A small image embedding model, trained from scratch: soap at rate 0.005.
Rows from block 10 of a small image embedding model, named by matrix and row number. Rows with one number belong to one neuron. Each number is 200 + 20 x the weight over its row's rms, rounded and kept within 0 to 999. All counts start at 0.
After each neuron's rows are labels from the 100 images, of 14848, where the neuron reaches its highest value: "top examples" is what is common among them; "patch colour" is the nearest of a few named colours to the mean colour under the peak. Only what is clearly more common there than usual is listed. The data: views of escape-time and Newton fractals.
# fc1: MLP up (model.blocks.10.mlp.fc1.weight, 256x128), inputs 0-42
# fc2: MLP down (model.blocks.10.mlp.fc2.weight, 128x256, transposed), outputs 0-42

fc1.17,201,211,203,201,214,202,189,162,206,217,208,163,186,208,212,190,206,213,170,183,222,179,251,169,183,178,225,170,209,217,218,234,159,217,191,192,197,170,218,249,230,174,195
fc2.17,198,201,248,191,191,195,181,200,234,168,184,217,234,216,201,201,188,202,192,223,185,176,221,185,214,202,194,191,222,230,172,187,226,206,215,178,221,216,187,210,201,231,197
top examples: sine Julia set
patch colour: grey

fc1.36,203,202,186,205,241,212,222,194,231,196,204,208,174,176,217,216,169,171,224,198,192,175,213,194,208,200,209,197,166,197,220,225,187,189,192,237,189,168,208,188,170,204,196
fc2.36,190,223,185,191,227,193,224,217,162,224,205,227,190,192,186,214,203,195,194,219,186,172,196,195,200,197,223,202,206,180,209,213,171,226,188,208,206,181,201,206,229,217,191
top examples: Mandelbrot set
patch colour: black

fc1.182,195,193,201,176,219,242,210,195,212,196,192,181,193,203,214,170,173,242,212,184,254,169,229,213,183,218,237,188,180,181,249,205,195,200,226,194,227,197,191,168,186,170,235
fc2.182,167,188,206,208,196,154,211,198,230,179,169,182,195,216,212,200,194,194,218,174,216,186,199,200,209,155,214,202,198,200,224,217,191,223,157,201,165,162,230,204,199,196,188
top examples: Newton basins of three roots; pastel
patch colour: pink

fc1.84,215,199,212,214,221,177,189,227,205,171,184,203,231,166,217,212,204,166,171,204,223,191,195,207,194,196,214,166,181,223,180,192,166,198,216,197,202,231,207,170,189,204,199
fc2.84,212,211,218,210,190,201,196,162,204,195,196,233,171,209,161,210,198,215,166,169,210,172,192,201,231,175,224,169,211,200,222,201,174,195,174,180,198,189,197,220,197,210,202
top examples: burning ship
patch colour: black

fc1.106,189,172,187,206,221,188,191,218,226,183,219,196,190,192,239,209,217,184,206,189,225,190,209,202,226,186,233,165,184,178,189,204,213,201,209,205,167,204,167,237,190,197,222
fc2.106,257,198,180,217,156,203,227,184,200,188,180,196,216,196,186,195,180,250,202,173,175,189,197,190,230,199,231,174,218,226,177,215,200,209,193,181,198,213,182,229,235,186,193
top examples: cubic Julia set
patch colour: black

fc1.99,219,179,189,189,199,185,257,177,208,174,202,211,171,183,196,206,177,188,191,218,185,228,179,218,185,230,169,200,224,169,212,234,197,205,195,220,220,204,202,252,194,193,197
fc2.99,199,199,219,238,149,182,224,187,197,241,213,211,181,207,199,238,218,176,192,179,193,233,204,223,234,222,203,235,191,185,213,207,228,177,186,214,198,188,226,208,187,222,202
top examples: cubic Julia set; Julia set
patch colour: black

fc1.62,194,199,202,180,214,203,198,213,138,184,224,203,245,219,201,211,200,219,200,182,230,218,201,208,221,225,212,192,226,207,191,221,156,226,232,204,227,209,180,255,185,193,177
fc2.62,214,188,219,189,180,222,177,198,225,193,234,218,217,193,211,164,205,194,202,167,177,185,212,198,178,191,175,185,231,200,166,226,188,200,148,189,159,197,192,165,221,194,224
top examples: grey
patch colour: brown

fc1.218,175,226,210,210,195,228,185,198,194,174,229,194,201,167,216,164,177,200,195,194,223,177,157,197,157,188,188,211,199,193,203,147,168,202,208,174,194,192,199,236,206,213,181
fc2.218,191,192,199,172,218,188,174,210,205,147,214,197,214,220,209,191,180,195,133,165,199,190,230,194,200,208,209,217,206,213,207,180,207,174,241,184,236,216,200,194,227,204,195
top examples: sine Julia set; burning ship
patch colour: grey

fc1.252,195,216,201,171,206,208,177,187,198,191,204,226,221,182,195,215,143,223,175,185,227,199,171,196,209,204,239,184,190,197,190,237,178,204,238,200,195,214,196,182,214,151,229
fc2.252,213,226,191,163,185,178,239,200,221,170,217,205,216,197,186,188,193,178,186,170,227,227,167,221,167,200,215,183,205,183,177,186,195,191,188,198,195,209,224,210,204,189,168
top examples: tricorn; grey
patch colour: black

fc1.148,230,208,201,201,200,180,196,202,171,198,221,164,175,166,176,204,212,201,197,141,201,214,199,172,236,184,220,180,211,208,204,216,180,190,243,243,198,205,173,193,219,164,183
fc2.148,193,191,206,195,194,140,206,205,190,197,153,224,228,166,217,229,171,175,200,170,188,219,184,188,210,188,207,230,198,201,174,231,201,162,197,186,208,184,217,182,182,203,169
top examples: tricorn
patch colour: black

fc1.187,242,240,189,193,231,216,202,229,202,207,231,240,215,236,201,194,230,204,215,207,221,227,236,186,210,187,214,219,210,193,201,183,227,189,218,200,208,212,205,212,179,178,191
fc2.187,170,214,200,192,171,197,184,193,201,197,231,220,204,199,181,171,200,204,226,193,232,184,193,164,194,216,223,203,207,216,204,204,168,153,230,212,158,212,219,165,189,223,183
top examples: tricorn; pastel; Mandelbrot set
patch colour: black

fc1.224,179,221,201,221,221,199,186,215,206,213,209,193,226,184,188,216,224,194,168,197,201,181,202,207,202,218,209,167,190,188,191,194,196,216,179,184,222,182,211,202,215,210,219
fc2.224,176,193,185,218,178,195,190,213,235,159,198,201,213,193,203,212,153,225,220,193,189,192,173,165,183,186,214,213,200,214,185,190,190,183,193,200,223,198,204,181,214,168,194
top examples: burning ship
patch colour: black

fc1.61,206,233,174,189,213,194,191,194,198,186,185,208,176,214,203,222,215,204,211,202,216,201,224,221,145,173,223,195,227,170,188,191,215,220,213,245,241,180,197,186,203,189,207
fc2.61,226,244,202,147,212,208,180,212,220,200,206,214,235,198,202,201,199,224,190,204,209,232,241,199,204,197,215,160,226,211,200,193,186,206,178,203,210,167,204,229,220,184,174
top examples: Newton basins of five roots; burning ship
patch colour: black

fc1.160,190,230,185,165,200,223,198,227,204,208,197,205,174,188,222,184,200,233,191,195,165,241,222,215,203,197,206,213,224,182,179,187,227,204,225,214,210,174,223,246,227,186,192
fc2.160,207,182,198,191,239,209,201,210,178,261,244,239,203,194,205,185,215,229,169,223,194,178,162,217,183,208,188,207,203,170,205,192,165,202,230,187,195,188,206,159,219,207,211
top examples: close-up; tricorn
patch colour: black

fc1.109,166,224,194,164,234,214,175,184,221,196,186,203,220,199,202,193,160,215,144,220,227,161,257,185,180,188,187,201,221,202,216,201,216,199,212,169,199,168,192,208,167,179,191
fc2.109,211,200,202,208,200,229,210,159,198,193,189,187,191,185,189,184,165,189,188,201,191,182,159,185,200,198,200,209,204,194,185,184,179,181,233,200,214,239,210,198,209,189,217
top examples: tricorn
patch colour: black

fc1.19,226,260,208,233,179,203,210,223,213,197,159,196,223,208,198,189,220,198,238,222,208,169,258,221,220,212,194,200,191,161,176,191,192,194,192,222,223,175,231,195,199,182,227
fc2.19,195,186,184,186,244,210,225,169,203,185,196,195,176,189,205,240,144,198,200,207,170,183,177,212,159,177,205,190,227,209,224,223,186,184,222,207,201,216,212,203,211,173,161
top examples: burning ship; Mandelbrot set
patch colour: black

fc1.152,202,212,221,186,212,196,204,184,219,229,186,191,194,209,184,214,196,199,185,221,189,189,204,218,219,198,188,205,182,186,218,174,187,170,206,217,192,204,180,195,204,198,174
fc2.152,208,188,175,202,220,223,227,184,172,220,213,222,215,205,273,219,198,211,237,191,226,224,183,164,175,168,203,199,215,193,217,213,188,233,195,229,170,227,213,213,217,227,199
top examples: close-up; tricorn
patch colour: brown

fc1.234,185,177,201,161,203,225,186,207,213,236,225,260,205,221,195,193,230,195,217,221,227,211,225,186,192,165,181,185,210,191,192,169,208,218,199,200,196,167,189,170,221,195,157
fc2.234,239,187,190,211,213,183,231,191,192,223,210,208,204,193,223,176,208,212,207,192,214,192,225,220,201,175,182,191,185,237,215,224,216,197,207,206,156,183,229,198,224,196,201
top examples: Mandelbrot set; close-up
patch colour: black

fc1.235,201,212,170,197,167,221,210,198,173,209,218,204,235,161,198,206,212,189,196,234,197,184,219,187,222,179,224,169,183,197,214,235,209,180,227,188,220,194,187,229,175,214,201
fc2.235,193,206,213,177,218,189,193,231,152,181,189,186,199,251,226,163,184,200,209,200,187,206,229,219,201,191,163,183,179,187,220,176,194,235,206,188,187,215,210,191,230,203,182
top examples: sine Julia set
patch colour: black

fc1.33,177,224,189,172,182,211,196,192,166,185,178,203,197,210,211,174,207,210,220,181,196,233,180,217,165,201,162,189,173,180,226,206,213,258,203,202,201,213,174,163,187,232,223
fc2.33,223,208,207,201,225,193,160,177,216,198,203,182,212,196,179,200,172,227,169,203,189,210,232,187,202,203,223,215,170,236,155,187,191,197,215,150,221,229,181,217,212,187,243
top examples: Newton basins of three roots
patch colour: grey

fc1.216,180,204,204,193,230,180,179,180,214,195,163,190,197,189,204,195,189,166,215,195,197,192,194,223,191,181,221,181,197,201,179,188,170,167,173,182,176,164,223,183,215,234,178
fc2.216,195,161,214,206,182,183,202,217,199,185,198,192,181,197,189,179,203,185,184,183,191,205,173,217,220,209,204,207,189,205,183,190,154,172,218,216,240,202,184,207,241,212,240
top examples: Mandelbrot set
patch colour: black

fc1.35,203,206,184,202,197,226,190,207,205,183,243,172,217,213,196,205,190,182,227,202,205,197,215,207,217,215,221,191,224,241,215,200,221,242,198,208,208,181,193,208,169,188,191
fc2.35,209,180,210,182,177,194,167,185,234,192,209,214,152,255,169,198,198,185,216,231,179,181,211,212,176,197,177,176,163,224,196,193,229,167,194,192,220,197,186,233,189,243,205
top examples: Julia set; cubic Julia set
patch colour: black

fc1.14,210,199,191,203,219,207,187,239,191,176,190,216,214,195,207,212,199,181,218,194,207,213,206,229,201,215,209,193,203,221,202,199,200,194,232,195,240,213,209,178,178,200,194
fc2.14,172,198,186,169,216,209,197,203,199,209,214,180,215,178,205,151,208,212,192,230,227,236,186,248,228,175,163,194,235,210,205,215,179,195,197,219,209,158,207,244,173,207,200
top examples: sine Julia set
patch colour: black

fc1.203,169,199,220,184,203,189,181,172,185,190,219,199,196,192,229,179,187,206,169,218,203,204,180,225,160,225,195,184,198,236,225,175,167,199,186,200,223,189,189,180,197,172,212
fc2.203,225,141,192,164,225,206,182,216,220,179,211,202,216,199,210,195,229,176,178,241,213,191,214,181,225,176,212,188,224,215,188,201,210,201,207,204,186,193,183,193,177,223,230
top examples: Newton basins of three roots; pastel
patch colour: pink

fc1.50,213,201,182,203,205,221,198,172,196,195,209,201,226,210,194,206,192,226,219,194,203,206,162,210,239,205,209,218,220,213,232,181,221,220,206,194,236,187,210,205,186,230,233
fc2.50,213,180,175,176,191,160,208,215,160,203,168,205,178,191,217,176,190,170,194,232,219,220,252,208,205,198,202,229,229,192,186,199,188,190,202,214,203,224,205,183,148,194,202
top examples: sine Julia set
patch colour: black

fc1.123,194,197,182,218,212,198,218,217,193,226,206,191,211,215,197,216,201,216,185,220,175,191,209,191,197,248,221,195,207,172,179,180,192,222,188,170,227,224,214,202,188,197,243
fc2.123,189,210,229,253,222,202,203,191,183,192,196,210,168,185,198,199,181,234,193,214,235,209,209,191,189,143,201,165,189,203,207,185,167,197,230,228,174,196,227,196,211,153,164
top examples: Mandelbrot set
patch colour: black

fc1.46,203,196,222,200,199,191,192,186,175,203,201,185,169,169,267,215,209,178,185,211,188,199,210,194,179,149,234,215,191,184,202,188,212,223,182,192,165,237,217,237,198,231,191
fc2.46,181,190,191,178,211,237,157,182,195,218,208,222,201,203,184,143,212,210,213,210,193,190,201,162,205,212,212,191,206,211,168,202,261,225,195,182,211,168,164,219,228,186,212
top examples: Mandelbrot set; Julia set
patch colour: grey

fc1.4,190,222,204,206,176,190,238,225,210,156,204,194,197,209,206,166,184,216,193,226,204,153,194,190,184,218,191,187,234,224,213,179,189,205,219,234,221,187,192,180,158,182,208
fc2.4,241,199,177,182,177,215,170,170,217,200,183,188,176,229,166,217,187,186,215,188,177,220,175,224,175,196,184,196,203,212,190,240,186,225,186,181,214,163,177,196,209,192,198
top examples: Julia set; cubic Julia set
patch colour: black

fc1.251,210,237,207,198,201,208,195,169,205,214,209,241,178,207,188,187,227,217,197,196,182,171,224,186,226,209,209,155,217,181,198,205,193,208,189,168,198,219,172,223,204,175,211
fc2.251,197,170,203,204,200,230,207,180,180,259,228,169,207,188,227,220,205,221,165,192,225,186,185,205,156,189,208,195,193,215,185,242,213,208,180,227,196,215,244,222,196,198,191
top examples: Newton basins of three roots; vivid
patch colour: grey

fc1.85,213,216,181,220,193,192,207,188,179,201,223,185,182,217,242,169,200,200,170,202,181,240,242,189,167,179,175,215,242,213,212,204,196,226,240,180,166,213,163,181,184,223,196
fc2.85,189,193,180,191,184,210,222,243,227,204,194,166,198,195,226,176,164,196,230,213,205,215,187,154,191,185,167,187,207,208,208,184,221,201,245,197,179,225,204,205,206,229,189
top examples: burning ship
patch colour: black

fc1.26,179,204,189,177,228,203,176,183,195,215,210,188,202,256,201,217,218,195,182,248,193,196,208,174,228,219,176,162,181,199,194,190,194,190,214,203,212,205,187,195,151,171,195
fc2.26,197,215,206,226,196,204,220,220,221,161,227,189,196,246,193,217,191,218,217,202,243,156,231,178,223,170,189,198,208,226,198,179,195,231,220,169,191,199,232,196,192,211,150
top examples: tricorn
patch colour: black

fc1.89,181,191,208,190,188,210,198,197,227,213,219,163,227,219,168,191,187,213,193,224,200,238,188,188,202,220,218,182,180,223,171,177,205,235,158,177,251,199,191,201,199,186,219
fc2.89,212,187,183,184,190,213,156,207,205,188,205,200,160,192,176,256,211,190,166,214,203,193,205,204,184,208,169,185,212,198,200,206,204,242,219,201,201,197,233,208,202,232,210
top examples: quartic Julia set
patch colour: brown

fc1.219,232,208,193,180,205,219,184,207,211,213,214,171,205,205,207,185,212,189,210,190,168,219,190,236,215,200,188,222,213,202,178,195,219,186,203,188,167,172,213,171,226,186,209
fc2.219,209,161,252,186,222,215,249,158,197,184,207,208,207,217,200,173,201,194,196,156,185,198,207,199,226,225,186,203,164,191,184,201,210,202,178,199,189,201,221,194,204,184,192
top examples: quartic Julia set
patch colour: brown

fc1.177,220,180,178,180,200,225,185,212,200,216,186,186,163,207,204,192,235,176,207,173,184,237,205,217,206,225,195,188,225,199,200,239,214,169,164,211,174,202,200,195,148,186,199
fc2.177,221,186,190,156,193,211,184,159,215,182,209,169,206,173,174,215,220,215,223,194,169,198,210,219,225,186,185,204,192,218,185,175,185,213,195,204,191,217,173,194,221,188,168
top examples: Newton basins of five roots
patch colour: brown

fc1.97,170,220,207,221,224,246,181,190,184,178,208,164,195,186,171,191,159,181,221,186,190,209,212,174,161,191,218,176,231,250,197,218,197,157,199,204,214,172,209,219,216,240,193
fc2.97,202,198,215,181,208,198,171,211,218,184,180,182,232,200,226,191,246,211,184,212,203,163,197,190,194,157,216,205,166,240,137,170,199,229,229,175,189,204,187,206,218,182,198
top examples: sine Julia set; Newton basins of five roots
patch colour: grey

fc1.93,206,223,164,199,192,200,196,224,181,160,180,216,198,200,189,158,162,223,208,190,189,167,199,232,195,200,217,187,180,239,179,203,219,205,197,198,220,219,211,217,206,167,223
fc2.93,225,180,196,177,186,186,197,213,176,200,184,169,185,186,179,201,180,167,208,186,168,208,204,213,223,225,206,199,205,224,203,210,244,204,199,211,230,175,199,214,169,227,171
top examples: cubic Julia set; Julia set
patch colour: black

fc1.7,205,215,193,215,226,218,197,170,194,203,232,183,210,212,195,179,201,210,184,198,251,200,198,202,174,187,188,234,185,212,192,177,246,180,184,235,201,218,186,191,225,213,196
fc2.7,197,220,209,195,190,183,222,199,214,209,194,209,221,197,200,198,191,231,158,201,176,220,224,177,190,182,232,180,209,233,186,190,224,209,195,194,177,202,181,206,242,195,190
top examples: tricorn; close-up
patch colour: black

fc1.179,199,175,202,214,222,214,216,219,165,197,178,216,192,209,188,167,227,185,204,215,234,217,207,183,211,176,194,197,180,217,190,198,229,187,195,168,200,224,193,196,239,180,187
fc2.179,185,193,166,190,174,198,210,215,224,210,171,204,225,163,208,211,233,205,207,209,202,190,217,194,179,177,176,172,210,160,229,193,164,214,213,179,207,192,189,182,231,217,183
top examples: Mandelbrot set
patch colour: black

fc1.171,226,170,182,191,248,192,211,201,183,202,191,204,247,255,167,195,233,193,191,196,201,179,213,198,208,209,209,182,184,180,230,206,189,237,204,180,208,231,200,187,213,195,215
fc2.171,227,214,179,202,253,225,185,221,191,184,213,187,185,190,193,209,222,171,240,236,193,204,236,225,162,204,206,232,218,221,208,182,224,208,245,215,189,236,203,209,204,220,210
top examples: quartic Julia set; Julia set
patch colour: black

fc1.246,172,210,168,182,215,204,190,237,199,197,204,203,222,211,188,192,230,191,206,225,193,203,167,224,212,215,176,194,186,209,224,161,170,194,225,216,179,155,194,217,183,220,206
fc2.246,176,196,214,172,189,222,220,214,177,184,198,209,196,211,195,183,195,228,164,234,201,199,188,213,207,222,209,229,219,196,183,211,163,190,188,199,181,157,191,217,165,212,190
top examples: sine Julia set
patch colour: black

fc1.72,206,189,218,189,161,211,220,210,196,180,183,209,238,224,188,211,197,207,212,180,198,186,254,229,164,152,166,209,207,176,237,255,236,207,185,213,194,193,181,207,204,182,207
fc2.72,190,199,234,211,215,198,217,208,207,151,215,208,195,176,229,202,209,210,197,251,181,211,208,201,204,199,193,189,201,188,197,180,208,203,212,190,159,194,199,212,145,205,214
top examples: cubic Julia set; quartic Julia set
patch colour: grey

fc1.229,210,183,213,188,224,214,166,212,200,205,221,196,221,205,225,196,220,184,172,190,202,194,218,212,201,212,208,184,221,186,196,176,194,186,165,237,213,186,164,225,199,218,203
fc2.229,219,225,189,200,194,212,199,187,216,220,182,216,200,190,209,156,184,205,217,213,213,172,188,196,221,144,238,170,180,226,211,225,176,199,173,198,194,188,210,190,210,226,213
top examples: Julia set
patch colour: black

fc1.25,235,189,176,198,167,204,200,162,199,208,177,188,161,197,212,195,207,163,207,189,205,190,187,208,209,181,200,192,185,211,227,205,202,180,208,201,189,208,204,227,215,170,208
fc2.25,219,233,232,182,203,194,198,210,236,169,192,212,225,193,204,224,224,251,238,196,171,202,199,199,222,245,182,170,188,199,189,180,187,226,192,184,225,188,192,191,180,213,173
top examples: burning ship
patch colour: black